Rows from block 4 of the image encoder of a small image captioner, named by matrix and row number. Rows with one number belong to one neuron. Each number is 200 + 40 x the weight over its row's rms, rounded and kept within 0 to 999. All counts start at 0. After the name is the row's rms in percent of the matrix's.
After each neuron's rows are labels from the 100 images, of 14976, where the neuron reaches its highest value: "strongest on" is what is common among them. Only what is clearly more common there than usual is listed. The data: cartoon faces.
# fc1: MLP up (encoder.blocks.4.mlp.fc1.weight, 512x128), inputs 0-63
# fc2: MLP down (encoder.blocks.4.mlp.fc2.weight, 128x512, transposed), outputs 0-63

fc1.56,097,211,234,252,259,215,285,180,180,268,236,153,218,244,184,250,223,172,231,142,140,226,218,194,213,256,136,154,197,196,210,247,256,236,226,273,158,187,261,185,159,237,145,155,116,215,97,216,174,172,179,186,229,184,179,212,200,278,225,185,221,240,216,157,236
fc2.56,089,236,241,235,114,158,234,211,185,235,249,195,214,158,159,176,197,250,208,233,149,179,169,180,168,171,151,300,183,201,255,171,220,167,139,196,183,138,184,140,183,140,242,164,283,267,179,163,177,229,198,211,290,245,140,224,178,212,202,260,243,190,265,265,242
strongest on: neutral; sunglasses

fc1.204,116,232,249,172,227,135,199,207,221,173,244,126,200,211,204,188,187,179,136,151,208,231,200,178,225,217,190,143,276,141,236,200,287,151,208,114,231,239,220,227,198,214,161,181,177,220,198,172,184,195,195,247,163,202,221,158,244,228,254,158,292,188,191,234,155
fc2.204,101,261,230,185,216,212,180,165,225,133,261,205,259,180,120,200,192,204,198,163,213,231,245,160,173,254,178,221,153,200,211,205,243,179,256,125,214,204,240,173,251,267,200,176,147,128,154,226,227,169,235,203,167,129,293,184,224,155,258,161,229,153,231,159,178
strongest on: grey face; sunglasses

fc1.246,106,226,203,204,167,191,232,225,200,188,210,198,302,147,198,218,247,205,201,189,218,209,145,249,210,252,193,158,191,163,161,161,298,130,314,193,163,134,237,169,162,158,161,235,227,248,254,217,212,192,282,215,229,226,212,174,168,232,201,173,229,165,145,213,202
fc2.246,092,151,175,226,257,203,222,196,239,225,186,208,232,219,210,197,166,217,194,165,180,183,244,233,223,197,169,181,201,163,218,218,164,148,187,248,134,105,168,203,356,206,182,231,203,237,258,260,179,94,187,244,188,241,151,150,322,163,230,175,188,161,176,218,198
strongest on: orange hair

fc1.331,092,217,272,231,201,187,261,271,175,248,247,203,324,266,191,239,186,215,245,161,235,152,189,205,233,193,209,188,197,129,150,155,181,195,162,176,187,130,169,168,206,309,133,196,219,221,111,218,137,145,263,200,218,193,200,152,180,192,121,153,139,168,176,178,147
fc2.331,090,116,180,148,145,193,221,220,145,159,182,245,252,159,142,156,225,225,228,192,167,209,182,157,291,214,244,250,276,195,239,304,145,215,190,276,181,195,230,199,184,195,214,215,191,196,200,206,315,200,186,213,290,208,212,183,174,210,187,207,144,208,159,214,214
strongest on: blue face; pink hair

fc1.448,096,218,141,257,207,233,248,148,203,195,201,187,287,216,219,180,268,195,155,107,266,198,244,250,186,217,213,227,144,132,213,226,158,201,235,139,200,231,253,148,202,254,161,176,178,162,190,209,148,246,168,176,231,171,164,148,187,288,173,200,231,254,213,173,188
fc2.448,091,106,299,190,237,269,155,211,171,179,123,179,150,198,129,125,241,191,133,182,196,249,198,185,153,279,159,189,137,163,195,153,185,209,193,179,186,232,192,170,187,249,185,170,211,178,214,151,210,332,207,199,196,181,253,192,197,195,194,189,194,181,206,208,172
strongest on: pointed hat

fc1.411,088,194,206,165,174,199,278,143,203,193,262,235,166,234,229,193,274,143,158,185,159,143,132,200,206,272,155,209,177,155,220,212,318,147,213,249,212,198,254,173,165,121,93,152,179,198,179,239,155,124,273,223,225,126,232,153,165,203,211,230,212,195,230,248,215
fc2.411,096,144,174,152,208,166,221,115,214,211,225,158,279,215,209,171,243,249,156,193,199,166,258,210,221,243,212,201,185,179,192,230,134,173,196,205,189,221,176,175,167,172,206,195,122,177,275,216,204,207,231,190,237,282,157,152,279,186,165,123,202,253,181,316,262
strongest on: sunglasses

fc1.281,101,208,224,214,177,155,230,271,152,236,208,210,146,237,221,235,186,204,265,147,226,205,119,177,180,276,189,165,225,214,172,207,196,148,249,177,220,185,183,191,139,214,175,194,217,166,188,160,198,203,166,231,193,208,240,166,209,210,275,163,171,153,198,168,125
fc2.281,093,212,185,127,197,120,283,160,228,266,194,200,183,243,214,163,197,160,241,94,221,185,223,205,214,200,241,262,185,164,172,203,73,196,179,187,243,153,174,174,231,230,243,135,156,193,196,209,201,153,175,209,233,167,189,225,194,183,145,265,163,208,199,166,215
strongest on: laughing; pink face

fc1.396,103,230,206,229,214,107,215,201,157,270,232,141,182,222,217,220,177,175,213,215,218,220,156,185,182,211,242,204,288,189,201,194,147,153,154,204,194,166,266,217,291,212,159,199,213,235,147,198,208,162,218,187,236,228,184,196,240,246,183,195,207,204,212,210,239
fc2.396,106,234,205,243,218,168,231,188,273,216,177,168,172,271,179,189,200,129,286,190,251,189,99,235,312,219,218,198,198,230,191,263,163,254,151,172,247,156,252,199,201,187,196,153,218,269,238,207,199,194,292,226,246,197,128,158,233,222,163,211,173,245,161,183,186
strongest on: neutral

fc1.118,096,203,179,212,245,158,234,274,206,174,177,225,262,198,202,188,192,137,146,218,234,260,189,205,267,261,220,221,183,222,231,219,198,178,245,188,193,185,240,172,137,252,207,212,155,175,142,255,147,135,169,214,199,149,253,203,243,213,210,178,143,184,174,167,125
fc2.118,099,201,229,156,179,273,263,278,162,148,168,231,190,191,123,141,188,178,187,261,127,203,189,217,240,187,216,219,138,179,183,195,180,211,165,268,138,157,197,222,160,198,230,217,184,248,224,271,228,157,147,260,198,182,133,166,235,199,202,153,160,230,204,174,187
strongest on: glasses; teal face

fc1.134,100,115,170,201,216,202,255,261,159,228,165,139,263,208,276,215,259,195,181,156,227,201,184,200,207,124,181,219,169,185,178,203,184,213,304,214,180,164,185,181,200,160,188,243,169,208,171,120,248,167,222,319,220,200,215,195,184,211,234,195,155,143,244,206,195
fc2.134,099,239,109,259,251,197,219,208,155,227,217,238,115,159,120,171,192,185,254,167,180,210,197,179,217,201,245,203,225,203,207,202,224,153,171,170,174,254,83,229,222,216,153,159,207,214,208,190,266,85,153,223,164,206,138,221,167,232,204,182,240,216,196,171,194
strongest on: sad; pink face; angry

fc1.390,108,160,261,130,121,197,181,252,162,203,208,208,234,189,171,214,242,240,220,213,196,187,184,162,168,245,208,188,260,123,186,146,197,194,203,119,119,105,221,209,193,215,146,239,245,206,148,183,168,139,128,206,210,255,186,145,194,222,208,246,165,196,245,266,106
fc2.390,109,201,263,145,177,191,134,199,215,185,174,287,231,211,98,205,181,237,168,241,248,202,204,171,234,225,191,198,326,142,231,230,222,171,208,192,199,194,222,190,187,193,62,213,182,210,149,200,178,207,143,192,243,206,216,215,185,157,225,203,159,187,203,301,167
strongest on: blue face; beard; green hair; expression: laughing

fc1.175,100,234,234,158,215,178,237,214,169,161,148,224,260,220,255,220,216,198,235,252,220,224,188,126,154,220,226,218,257,123,255,181,254,218,222,172,165,108,185,183,171,253,167,297,228,159,258,161,144,230,234,243,130,219,187,212,136,186,179,180,181,237,231,232,94
fc2.175,101,200,160,135,190,204,210,190,216,180,199,252,246,158,136,164,244,241,137,206,211,224,179,282,298,177,203,237,175,215,210,246,187,198,210,193,161,204,191,213,212,250,126,157,124,181,104,161,158,235,248,138,290,217,231,120,207,187,170,175,247,125,177,185,189
strongest on: blue face; yellow hair

fc1.486,107,230,236,166,169,223,245,228,111,272,150,167,211,217,200,243,213,188,195,185,235,150,163,226,181,176,173,247,195,220,204,189,280,82,261,208,192,154,196,165,252,121,158,194,173,192,189,206,177,153,224,246,172,192,259,171,187,190,185,193,237,201,166,172,181
fc2.486,110,189,79,194,214,171,269,183,231,226,268,124,190,226,266,148,252,85,173,234,198,245,253,152,250,195,209,252,228,170,207,243,189,153,216,227,183,170,249,167,178,169,201,236,150,181,224,253,220,173,185,144,198,201,189,148,224,204,238,257,236,225,198,239,166
strongest on: sunglasses; sad

fc1.505,102,210,203,206,228,151,200,208,139,180,172,130,191,218,220,217,191,157,224,192,151,247,150,99,237,201,200,124,198,171,255,188,272,147,177,271,253,204,249,119,146,249,148,271,206,292,235,185,168,168,284,244,219,203,215,227,191,166,164,210,207,160,210,158,177
fc2.505,091,135,168,178,296,222,222,198,214,178,163,237,150,221,164,221,194,210,196,115,256,144,264,136,214,227,195,210,209,174,249,180,265,131,204,205,231,220,180,146,184,163,198,145,185,183,279,184,210,107,181,191,246,180,254,167,213,155,197,202,186,138,307,132,206
strongest on: surprised

fc1.379,110,262,231,150,188,105,221,227,206,205,120,178,247,228,236,181,247,213,191,231,209,235,177,211,185,197,195,160,242,199,252,155,311,134,195,161,274,196,292,176,239,200,185,236,230,162,194,133,215,208,235,233,162,192,252,145,199,254,207,174,254,160,195,230,135
fc2.379,115,175,190,189,222,217,272,151,249,231,242,169,214,240,210,212,175,196,193,137,161,179,189,145,231,189,134,237,225,151,193,223,139,220,137,124,238,170,222,209,203,223,155,231,199,213,189,195,203,206,189,112,200,198,159,155,173,142,159,291,185,164,188,173,209
strongest on: laughing; blue face

fc1.182,098,174,258,90,166,198,218,258,179,214,213,226,225,216,162,217,190,249,196,221,196,163,195,185,187,241,287,197,266,156,213,155,189,189,199,161,116,132,236,211,212,200,137,242,200,170,166,192,168,112,143,215,238,269,221,127,256,154,189,189,153,144,237,263,127
fc2.182,107,214,276,145,163,184,136,168,229,193,170,277,220,235,68,151,214,281,205,204,271,189,214,136,209,194,185,173,215,175,202,246,208,145,243,210,235,222,184,161,193,182,56,224,183,194,128,231,174,191,179,211,261,195,198,235,187,146,246,207,165,205,214,249,139
strongest on: blue face; green hair; beard

fc1.420,093,210,238,172,249,168,209,285,211,244,168,225,146,278,137,228,214,153,188,214,188,242,120,256,227,120,151,159,203,230,167,195,202,151,239,198,190,166,255,233,229,188,147,212,266,300,204,201,183,175,193,266,268,199,249,203,179,180,158,212,271,217,190,231,171
fc2.420,098,169,264,211,254,207,231,162,189,256,196,176,189,213,145,163,227,229,276,136,215,201,223,251,242,189,217,201,190,236,219,214,226,237,256,172,200,203,213,138,172,180,252,199,205,228,226,172,192,220,150,199,175,263,192,177,246,222,134,143,207,267,208,243,160
strongest on: grey face; brown hair

fc1.6,098,267,187,251,222,235,233,259,201,193,265,152,214,176,240,164,205,187,216,200,186,166,193,196,205,252,254,252,188,215,210,213,194,174,240,159,164,167,218,291,175,215,156,211,238,184,170,143,193,137,186,237,184,195,205,254,200,201,119,224,145,117,156,273,121
fc2.6,100,270,182,144,151,201,283,136,241,178,176,238,168,182,224,193,233,217,231,157,167,245,254,179,205,155,178,144,225,255,160,155,185,198,198,182,209,185,203,191,217,207,239,190,181,190,194,171,155,201,143,174,170,301,189,243,170,207,200,251,123,218,214,198,169
strongest on: grey face; bald

fc1.241,086,230,248,124,241,217,202,244,200,198,142,197,132,222,180,252,169,145,96,175,318,146,171,229,198,214,196,106,261,225,240,192,222,193,192,151,198,208,257,193,197,228,185,263,174,217,247,176,141,203,221,235,246,199,204,195,201,225,200,107,225,181,163,217,174
fc2.241,095,143,240,146,145,257,230,245,192,201,169,202,211,178,117,218,217,232,141,252,287,208,221,202,198,169,163,148,120,218,155,224,235,158,151,157,58,228,183,163,199,172,203,84,165,221,185,240,186,221,209,214,173,260,215,131,220,143,210,244,235,232,201,198,226
strongest on: surprised

fc1.25,090,115,212,188,170,190,186,214,215,245,193,237,216,191,270,274,235,222,267,198,170,95,157,176,293,250,122,205,202,199,200,130,258,297,214,262,236,211,220,132,201,187,232,232,253,197,195,156,178,153,187,217,218,157,240,203,202,223,195,188,241,140,171,164,209
fc2.25,094,151,165,188,152,165,198,135,204,277,224,143,260,204,135,155,247,162,214,241,197,152,261,148,266,253,240,181,212,130,145,243,170,257,281,259,167,275,194,236,205,188,149,142,222,232,175,206,201,210,243,138,222,182,196,131,183,166,200,175,252,181,237,262,272
strongest on: sunglasses; smiling

fc1.313,085,230,223,115,253,212,261,222,194,176,133,181,180,155,229,260,204,178,217,184,120,208,185,221,185,185,214,161,176,226,289,204,187,143,118,180,205,157,201,163,115,204,214,219,229,202,129,255,256,179,190,221,227,236,113,184,153,213,209,222,174,239,161,236,132
fc2.313,099,178,212,171,190,193,224,149,204,130,177,256,148,209,171,174,224,196,138,179,199,189,255,145,216,179,262,254,211,190,174,177,152,330,246,221,218,228,167,218,168,230,211,163,130,149,223,180,216,150,102,159,230,307,254,196,151,148,144,208,199,202,255,202,195
strongest on: blue face

fc1.45,093,187,162,205,212,137,207,218,174,210,114,171,245,220,240,230,168,201,144,228,208,254,188,124,251,254,261,153,204,198,185,266,273,202,234,160,257,132,176,210,179,194,213,253,221,217,265,216,188,169,178,179,251,201,224,151,167,154,129,222,205,212,221,215,172
fc2.45,102,225,113,198,262,141,210,242,175,263,173,149,218,143,177,260,215,193,191,171,156,178,235,241,187,261,105,207,238,202,252,167,179,291,154,157,212,261,203,158,184,153,176,126,133,184,216,230,245,227,206,227,220,208,170,183,183,145,224,209,180,215,253,201,225
strongest on: orange hair

fc1.306,102,153,219,159,213,197,191,212,280,173,214,123,186,180,236,228,200,212,184,223,281,213,194,245,186,180,142,167,227,221,274,269,174,178,183,209,191,222,202,127,133,224,236,253,285,232,132,205,173,204,287,192,217,241,176,188,199,249,179,158,240,143,170,256,195
fc2.306,086,145,234,219,200,232,201,177,211,193,245,174,236,151,222,232,136,166,248,191,234,220,185,157,194,261,208,205,200,186,171,195,205,248,195,250,235,196,171,258,229,226,227,161,125,122,242,225,177,212,138,215,215,204,229,158,160,194,228,190,178,208,208,183,227
strongest on: orange hair; orange face

fc1.106,122,173,144,161,242,121,257,190,158,195,137,166,186,265,210,201,131,209,195,200,202,165,191,190,165,191,200,207,189,256,141,166,248,183,229,172,223,109,171,230,210,190,146,196,175,246,214,181,194,185,249,204,160,211,218,196,244,235,222,135,182,175,189,195,221
fc2.106,113,198,143,218,199,152,224,222,139,181,200,213,97,187,247,177,186,264,169,185,188,185,242,196,179,216,197,205,253,290,161,191,198,160,211,192,173,181,217,220,284,214,123,171,168,153,282,156,218,119,167,256,219,166,237,216,212,161,220,154,162,119,211,187,213
strongest on: laughing; orange face

fc1.35,090,190,281,157,197,185,196,163,173,222,139,140,185,212,292,176,160,192,138,176,248,121,184,212,214,245,179,185,227,173,218,178,272,222,244,168,213,198,149,187,240,95,219,168,127,162,198,162,218,189,107,220,212,233,230,156,266,182,243,214,180,225,173,184,160
fc2.35,095,214,219,232,174,197,255,213,183,264,188,188,156,123,199,141,206,246,175,300,220,195,176,266,241,177,214,264,254,197,66,221,159,248,170,221,213,157,148,238,126,211,205,193,182,132,209,219,141,201,289,171,153,231,197,193,166,211,239,242,206,235,156,186,248
strongest on: sunglasses; orange face; bald; expression: laughing

fc1.126,110,238,138,228,145,171,254,251,218,266,265,131,211,204,251,187,217,216,198,211,241,137,213,244,267,156,191,232,161,118,181,248,184,245,187,99,178,225,188,245,159,223,177,142,213,194,206,136,180,182,249,203,177,183,217,165,247,225,174,177,160,133,235,222,145
fc2.126,101,200,170,212,180,210,209,164,177,147,191,223,213,272,221,213,146,204,148,220,159,212,206,93,206,220,205,136,208,223,256,301,189,197,211,234,202,220,233,181,252,154,231,269,255,166,271,210,124,203,262,232,188,209,244,207,200,157,160,272,197,138,190,238,202
strongest on: grey face; top hat

fc1.234,088,175,173,211,136,195,275,199,249,224,219,195,240,263,188,241,208,187,69,174,187,227,212,267,158,158,209,175,174,205,249,232,175,243,235,228,169,171,210,170,193,182,202,213,143,303,124,206,212,204,218,194,191,218,200,153,164,236,157,205,182,209,215,149,196
fc2.234,096,199,204,225,148,157,217,259,218,181,277,240,256,210,199,169,263,169,202,241,124,170,171,226,207,158,249,220,230,239,122,139,170,176,207,143,224,198,156,206,174,186,174,179,234,194,195,149,262,196,193,151,227,187,156,198,153,168,173,229,212,101,233,159,242
strongest on: pointed hat

fc1.110,094,219,231,212,292,208,251,230,141,202,188,150,223,225,231,195,210,234,204,189,262,175,148,199,204,128,201,198,266,200,191,180,221,227,254,196,237,139,127,250,219,221,255,203,143,193,141,228,167,165,311,186,188,178,236,132,268,231,204,179,188,220,163,145,206
fc2.110,098,169,190,202,207,207,283,170,127,136,155,206,147,140,212,205,200,238,186,328,190,220,168,149,229,278,202,210,214,265,194,173,142,184,192,203,271,199,233,166,168,191,210,290,252,196,185,192,212,225,135,198,222,169,217,207,194,182,210,179,205,271,171,201,266
strongest on: laughing; green face

fc1.354,105,175,211,147,207,162,239,281,138,187,144,204,204,191,258,265,213,259,197,248,264,192,164,209,204,202,235,168,190,138,234,248,200,207,240,223,213,117,226,181,165,217,128,213,178,284,219,216,174,156,170,315,288,228,142,195,200,164,135,181,218,205,191,214,249
fc2.354,089,165,218,194,191,152,221,167,202,140,152,235,209,267,217,213,210,180,220,177,185,165,205,133,248,261,149,198,175,129,213,235,189,163,180,166,161,240,195,165,255,155,128,171,169,93,177,196,251,181,207,198,190,271,177,306,204,138,235,198,221,312,190,162,199
strongest on: orange hair; glasses; orange face

fc1.475,093,228,184,209,201,189,260,252,208,264,273,123,176,255,226,189,194,193,215,237,212,142,207,147,208,189,187,195,190,216,257,254,168,237,177,199,183,153,226,241,153,238,171,165,255,269,205,216,196,178,187,169,212,136,203,207,192,211,164,210,148,210,201,224,228
fc2.475,081,218,198,204,206,217,247,213,143,162,228,237,106,184,179,217,226,233,231,133,158,212,202,221,214,153,226,264,207,218,232,160,245,196,146,218,122,150,172,157,225,193,134,193,243,153,256,271,195,194,158,338,164,129,210,155,258,203,184,213,160,204,167,181,193
strongest on: orange hair; curly hair

fc1.392,104,184,110,186,200,221,211,189,196,252,289,260,251,190,237,192,186,190,227,188,108,256,255,183,190,146,196,217,194,180,217,264,127,216,196,187,207,171,200,212,173,111,224,219,176,225,196,214,177,232,240,253,207,222,160,167,121,172,169,174,160,208,168,240,274
fc2.392,111,278,218,236,254,232,246,241,148,256,239,192,252,256,214,183,195,222,249,186,106,276,135,262,154,145,177,182,214,208,180,156,205,214,224,144,222,194,178,278,184,151,198,170,157,179,173,167,210,183,202,230,127,171,183,193,150,169,162,268,154,177,169,161,186
strongest on: orange hair; curly hair; teal hair

fc1.109,093,143,213,204,193,263,240,174,242,151,225,211,234,209,232,266,225,185,193,139,184,140,184,165,151,186,190,201,283,132,195,259,126,152,217,170,214,192,233,212,189,207,169,148,149,218,212,178,142,194,263,130,214,187,270,171,222,274,183,188,250,112,217,222,125
fc2.109,088,147,208,212,175,212,158,126,251,220,205,230,187,189,234,200,239,209,133,267,159,161,216,203,127,173,169,255,211,147,142,265,161,194,175,184,231,232,209,250,140,217,231,158,132,156,339,161,197,174,171,111,196,190,150,229,263,174,196,194,208,215,236,242,255
strongest on: sad; glasses

fc1.95,101,241,214,204,188,152,238,212,243,272,320,130,160,201,196,282,201,155,230,187,238,211,183,194,218,147,185,195,278,206,236,238,244,219,233,244,296,138,193,235,181,202,196,183,190,253,202,191,156,205,153,260,186,161,169,208,194,265,211,152,184,181,131,177,241
fc2.95,109,251,172,194,154,266,236,174,188,173,126,228,145,206,147,210,190,258,226,191,151,200,278,243,213,196,151,158,189,187,218,219,206,197,178,178,226,182,187,190,185,209,191,263,229,187,319,237,241,194,107,257,186,229,147,187,169,253,224,246,169,151,215,166,176
strongest on: orange hair; a mohawk

fc1.491,102,188,271,221,152,284,207,233,163,179,174,256,230,270,193,228,238,234,183,208,150,133,191,217,156,199,198,177,220,168,222,187,200,217,282,215,225,179,139,222,186,228,140,202,251,236,126,220,133,128,313,261,160,196,195,153,236,213,197,212,147,254,181,216,151
fc2.491,091,171,228,199,157,175,226,195,270,161,167,255,217,162,159,246,171,154,159,216,174,156,193,230,203,141,238,165,265,257,262,207,155,194,169,203,213,193,184,193,154,196,204,237,199,199,249,243,211,198,206,261,221,246,173,152,286,233,187,242,154,245,167,222,229
strongest on: grey face; beard

fc1.92,106,190,194,228,225,150,200,230,206,202,216,124,217,217,145,144,222,234,212,189,287,142,99,193,169,213,165,175,225,226,184,186,213,186,191,151,239,229,266,164,189,239,196,237,203,193,184,127,173,157,200,166,222,240,281,161,217,244,159,164,242,301,236,187,248
fc2.92,095,128,170,236,177,151,247,153,133,219,255,202,156,227,244,282,222,152,202,145,190,121,258,258,242,173,245,273,221,168,183,162,237,197,168,190,209,238,197,240,218,228,136,208,161,221,169,260,217,174,174,158,286,169,152,212,159,147,173,209,214,189,247,140,265
strongest on: neutral

fc1.292,125,214,225,224,252,199,189,264,174,306,212,182,234,265,194,235,183,135,91,158,211,149,222,281,198,217,207,153,180,194,151,159,201,186,230,181,192,138,203,243,146,235,183,222,183,283,234,184,105,194,262,199,203,212,283,215,204,247,147,151,210,184,198,214,159
fc2.292,117,199,193,244,228,158,203,287,225,223,219,164,284,226,165,175,223,175,175,202,181,148,244,260,230,168,166,201,179,216,184,202,170,188,249,254,126,247,191,122,181,141,219,199,183,232,214,196,175,204,300,153,210,163,213,168,198,183,193,162,224,207,209,185,189
strongest on: pointed hat

fc1.412,103,191,152,194,195,155,183,182,144,245,157,180,228,227,257,198,178,199,229,176,238,136,157,184,213,216,242,113,221,204,179,281,282,83,288,251,220,125,249,172,201,200,226,177,156,217,201,161,176,228,215,207,180,148,226,216,263,232,200,174,217,172,203,179,183
fc2.412,108,212,166,273,188,154,195,144,127,209,159,204,158,197,247,185,189,174,208,169,225,213,208,147,222,180,169,220,197,235,208,139,249,230,201,185,217,118,163,145,150,83,202,228,193,226,242,165,169,167,246,171,250,275,197,198,258,155,249,275,168,146,196,232,223
strongest on: laughing; teal face; pink face

fc1.148,102,224,177,134,203,164,209,247,182,198,161,142,220,181,212,181,167,162,203,286,218,193,155,199,167,243,286,201,310,185,242,216,176,154,237,200,201,211,278,257,232,200,144,255,191,149,160,256,223,180,251,231,146,158,190,222,248,201,204,157,122,175,183,204,187
fc2.148,103,112,139,269,190,168,212,148,211,176,175,189,177,200,194,179,162,144,163,254,183,180,157,138,142,202,237,225,165,180,174,185,261,216,170,161,222,214,168,201,111,294,237,137,199,171,214,218,232,176,125,189,203,254,222,250,230,161,195,244,187,198,273,157,158
strongest on: laughing; orange face; bald

fc1.32,107,242,214,216,207,105,254,230,251,251,124,188,261,252,227,227,239,224,211,164,211,150,164,192,169,197,219,167,235,180,176,189,255,163,190,180,214,182,213,219,167,163,140,247,199,254,159,249,143,189,225,218,181,193,194,149,245,206,255,212,198,233,191,248,211
fc2.32,095,148,140,219,204,145,255,201,279,217,200,193,266,247,228,194,177,126,270,201,214,192,173,166,153,164,178,183,206,223,183,197,196,178,198,163,165,244,258,209,211,187,184,184,192,221,171,205,218,228,260,184,176,149,215,181,178,157,133,184,140,185,203,246,221
strongest on: sad

fc1.274,094,224,208,222,199,216,234,170,184,209,238,138,262,247,210,220,107,217,252,202,188,108,205,223,185,234,201,145,218,189,194,163,261,184,262,179,184,186,247,228,178,241,124,192,133,195,275,202,206,205,273,266,167,245,176,206,209,221,220,149,150,163,210,148,192
fc2.274,105,181,332,259,232,186,181,180,138,100,150,253,195,177,235,206,213,165,175,194,200,239,223,163,232,195,239,176,217,184,196,189,154,227,192,190,172,192,217,226,186,196,211,177,178,154,221,217,246,220,109,159,228,200,182,182,220,162,184,132,171,296,205,110,175
strongest on: glasses; pink face

fc1.264,085,238,153,175,191,155,180,191,199,195,227,84,175,188,244,197,192,209,186,186,173,175,183,256,267,201,215,178,240,196,263,250,192,245,283,187,269,213,278,187,264,233,158,225,193,198,162,157,198,172,192,335,276,266,239,177,173,246,204,253,222,172,150,208,259
fc2.264,092,194,248,137,198,192,244,176,156,209,163,212,197,195,206,173,224,119,181,152,218,229,156,257,193,130,143,234,257,212,230,122,127,214,166,166,144,219,105,217,195,234,165,155,195,182,243,240,190,122,214,199,234,196,145,183,158,128,115,170,209,206,274,192,165
strongest on: grey face

fc1.344,095,141,217,185,194,162,277,175,136,303,97,204,224,217,197,220,193,270,234,135,222,229,184,240,227,149,173,218,217,259,198,217,137,213,184,185,191,177,256,249,228,188,215,207,148,248,193,228,235,141,265,201,254,193,202,94,246,264,193,191,167,195,204,189,206
fc2.344,091,187,196,210,227,236,239,216,161,172,222,199,239,231,169,179,227,111,185,138,202,233,175,138,217,207,231,214,208,177,196,225,188,237,229,215,181,220,105,267,235,204,221,171,226,148,207,214,193,211,272,229,193,128,239,133,163,113,233,203,178,233,155,180,186
strongest on: glasses; beard; purple face

fc1.299,114,286,137,148,171,135,257,215,209,245,224,171,213,261,209,161,282,152,202,227,272,151,187,217,189,178,186,128,269,208,185,226,240,154,154,261,214,230,214,307,165,271,219,184,245,146,209,172,174,186,188,191,201,171,248,199,217,239,226,191,235,179,182,192,152
fc2.299,108,292,152,221,185,214,236,191,216,310,266,104,204,200,225,224,188,138,224,176,217,168,200,137,161,261,173,193,241,277,155,213,212,161,174,163,148,183,210,190,185,177,165,172,207,238,155,215,229,179,186,221,167,158,172,231,199,182,230,174,231,174,179,160,254
strongest on: laughing

fc1.387,103,216,228,228,268,184,273,291,199,184,139,225,156,232,141,233,203,246,206,222,183,208,172,202,132,240,133,175,168,225,180,154,298,212,160,224,194,179,239,139,237,183,188,179,189,170,119,186,207,162,192,228,234,210,245,262,199,171,175,196,116,144,203,181,226
fc2.387,100,180,195,233,154,195,237,174,243,202,209,212,174,214,253,186,154,192,210,237,232,177,221,254,287,196,243,312,187,161,144,221,81,237,115,262,211,180,230,248,188,179,152,205,190,215,168,167,227,221,203,217,225,218,269,130,141,238,297,232,195,263,167,202,96
strongest on: blue face; angry

fc1.85,116,207,249,143,222,161,237,218,153,280,201,230,201,251,147,251,233,119,125,217,229,242,159,205,253,152,175,177,133,199,207,230,270,129,134,126,218,216,218,196,229,235,155,193,243,254,173,190,192,220,206,252,200,249,212,247,247,195,168,161,255,195,224,190,266
fc2.85,097,177,192,224,242,255,241,242,175,176,263,259,191,254,150,211,213,165,193,246,130,255,223,123,221,212,216,240,196,186,231,206,182,201,173,243,205,205,309,223,184,272,206,236,273,203,234,173,139,246,124,169,216,255,123,185,191,196,133,189,186,267,248,245,183
strongest on: blue face

fc1.393,107,234,192,181,173,167,226,160,180,210,134,188,239,203,253,194,233,172,166,94,139,205,76,220,159,180,196,189,189,180,246,152,202,163,243,221,259,210,232,182,188,196,151,166,149,176,230,172,266,187,175,275,211,162,174,162,128,235,204,220,187,197,179,231,148
fc2.393,112,201,165,233,212,215,243,208,162,183,237,199,203,121,250,262,135,178,161,230,113,173,222,250,214,202,202,172,161,163,158,215,215,212,232,216,285,145,161,167,267,176,212,176,220,171,197,191,173,208,298,201,188,184,264,197,218,167,206,216,172,208,169,300,173
strongest on: sad